python train.py --dataset="rendered made-up planets" --targets=["moons"] --num_classes=4 --activation="squared_relu" --fused_qkv=false --parallel_block=false --moe="expert_choice" --num_experts=32 --shared_expert=false --depths=[3, 3, 3] --widths=[80, 160, 320] --optimizer="adamw"
Rows from block 3, named by matrix and row number. Rows with one number belong to one attention dimension. Each number is 500 + 25 x the weight over its row's rms, rounded and kept within 0 to 999. All counts start at 0. Numbers have three digits each. After the name is the row's rms in percent of the matrix's.
# v: window attention value (model.blocks.3.attn.v.weight, 144x160), inputs 80-159
# proj: window attention output (model.blocks.3.attn.proj.weight, 160x144, transposed), outputs 80-159
v.41 078:500500500498500500500501498501500500530499500501500490500500500500500500502500501454499500500502500501500500500501538500500500500500500502500436498502500500500502499501499449500500500642500507500500500500474439500503497500500499501500498498
v.50 125:500500500479500502501499500500499499499501497499500559499493500499500501500500500500479500500500500500500500516500499477500500594499480500499500500500500500499500500498556501474500503484500500500500499500504498512505511499726490402502500509
v.52 264:521500500500495500500499487500458500500500500553500500500500536500484500500511500500508513500503444500500500502500500514500521500500500500540430500500500500500500495500558482542517500500492500496500510499435500500500500424500518500530450487
v.53 123:500500505500500497497365500500520500501500502496500454505451500500500500500500472500500489500524500515500500500499506512500500494500482401437500500500500489501500500500500500572509495499491509510500500500500508500500490581500500583500500500
v.61 199:500500500500505500500508500500501500500500500453500499500500480487500511500492500505500500537500588500472500468606469500500501499500500500500507500500500500500500500500397543498498500500504471500500446501504573500524500500570500500500536500
v.63 138:500500500500500500500501500503501500500500500437500500500500500500494500500499501509500500501500648500486494500500500514500500443501500489501500500500500500471500507500428500500495500498500500500500500500500523553501500500505500500500625499
v.66 095:500500500500450500500500500500407500499500499501500455500500480500495500486489501511604498501498500485499500500500500510500500500500500501512500500500500500500500500501500500500500500500500500500596500500500500502500498499500500501500500500
v.69 152:500500500548465500500499500500499500500500500515500501500500500500456500500519500500500500449499478500525500503499500502500500500500500500500490500500500500500500471500515500500515500500500500468505500498478500500500500500500543500514461428
v.73 053:500500500500503506502500500500497500500525500595500500500502500498500503500500500498499500500500500500500531501500500446501500500498517729498500500500500500498500500500500500500500502500500498497500521470500436500499501500503502507501461500
v.75 035:499500500500500500595500500500500500558500500500500500500500500500500500500500500301500500500500500500500500500499500500500500500500500500500500500500500500500500500500500499500500498500500500500500500500500496498500500500500500500500485500
v.76 143:504500500459517502501527500500448500500500497499500601496502500498515501500502500500501501501500500499500500531522498472500546579499501504502500500500518500525500500450499501417500504500513499499500499500517500513503502500625491401501500502
v.77 275:501594500500439489500500500507468500500500500500500476500499500500500495500500502419549499474500507501498499514499500500500500497486512487511500500500502500500500500501503460501499481500486538500502502533463487506514495500500520500500500482
v.78 029:500501500500498499500405500502500500501500500500500500500500576500489500500500500499509500499500500500497500501499501500500500500500502448500500500500503500500500500500500499500500499498498502500500500500500500500501491500530500500500500630
v.79 049:500500500500500501500496499500453500501500500500500499433500500500500501500500500500500500500500500500464500497501500509500499500500500486499500500499500499499500500499498502500500500501501499500500499500502500500500503500747499500501500505
v.80 154:500500500500500500487500500500501500500500472404500500500500500500513500500475500500518500524500501500499500500500500500500500500500500473504540500500500498500478534500487500498497500495500500500537498500500500500527500500507491500500639500
v.81 066:500500500500500500500492500500500500552500501493500500500500500501499500500500500501500500500500676500500500500500502536500500469459542383500500500500500500500500500500500500500500499500500500500500500500500515500500500516500528538500467500
v.82 161:500500500494518501500504500500500528498500498500500565500500500500500474500500506500499500501500500500500500528504500461500500573500502563578500500500499535512500500492500500396476502494508500499500500500500410527500500480500463443500597500
proj.41 052:501500504500500500500571500498501501501500503507500496502500500500500498500501501493500500500501500500500500500500501503500500482500501500501499501511470499497500500505500500460500500501502456500500500500500524497499499498499500508499499497
proj.50 086:493514500501492500500500496500501500499500502499500494498518499500501508502493500500500499492500501500500500496503496498500500348500498500499501500498511501486502500500501500512500500499501500489500502505500501473506500497243501544499500501
proj.52 289:500500500500500499500475500500500500500500485500475500500486433500500500500500500498501500500500544500500499501521500500497499466500500500493500500513500500501500655500500500499485467500521493500500482502500500500495502537501461500434514530
proj.53 091:507500500500500500500620507504462500500501500500499505500569523501500492500501501500501509499500499500512499501500500500500500505508503566608497500500496503501499500500495500442499506560500494494502515499500500529483500454506500500502501500
proj.61 266:500500500500500501501497500500501500500500512500515499500500500500500488500498500502497498500505416500500501499379500499501501536500500500500500500495506500497500368500538500501507512500438513500500546497500429500505500481498500500559500500
proj.63 117:500501509498500501500497500500499500500500547500500500495501499500500501498500500519432500499500387500502500502493499488500500587500498499500500500479500500499500456500509498509506500500500500500501502500499500499501500500496500500508500500
proj.66 090:500501500499501498495502500500540500500499499500487500500476498500500498498500499500501505493496500500595497502501499500497496500501500500501500499504500497515495507499500494500492474499509498500462500507494500491419511513500500492456500548
proj.69 141:500500500499501498498500500500500500500500486500490500506500500500500497500500500498501501500500501500500497501507500500498498500500501500501499500505500500506499711500500499496485471500522483500499500502498500499489503516501474497469500538
proj.73 010:498500499501501472500510495499513499497499482500503509499497499502499502502502500481500500500503502506488496499524501498500500290500490396447502499543535501527500499497508498501504448498525501504485499530513493510502500537507505500438489512
proj.75 008:500493500500498510501495500500500500500502507500501493502495496499500498499500500499502500500500501498500505501498500500500500494499509497499499500500499500499500500502505502500499508500499501500500503498481497500500500496479501504496500499
proj.76 116:494505505500494511500441495500539500500501503499500467499502491496501509501494500500499495491500501500500500500501497499500493397496499500498500500498502501498501500500506498582499498498502500500500501500500500442504500500261500544502500500
proj.77 284:500351501500574500500501500500508500500500500500495506500501500500500499500501500519500502500499500500559499501509500500499499500500500500500481500502454500516500520500500499499499486500536474500489501503498555466424502502494494490495500570
proj.78 007:496490500504498511514677500500500500498504500485500493500688484500501501504504501501501499491500507498616507519505499491502488502495497500496500500498476501507501503522491513512484503490501500499510500500501516520504500499500490521507514505
proj.79 037:501503500500497500501499500500537508498500500500501495500501498501503499504487507500500497500502501499497501499500498498501500500505498493499502500496502503500505500500501498497501509500500501500500505500500500500515500485199499498496500501
proj.80 199:500502500500500509499548500500499498500500580499500500447500500500493500498499499510464500499499497497505500500498499500500500500500493500500500500464503499500499411500500499527500500500500499500500500510495500499464500500497505500500447500
proj.81 046:508499502500500501500496501502500500500501501500499498505503500499500499499501500558500500491501500500504500509480503500501500653499502556506495501500496505499499501500506497495513503500500500493505506416494370500491502501497339503518501500
proj.82 128:491500500500500540501501499498513494507506500497500470493501498471500534500500492501496497503500500500500509499501497500500504415482489450398501500489503496450501501498502500695501495500502500500494500534503554468505500501501572540500500500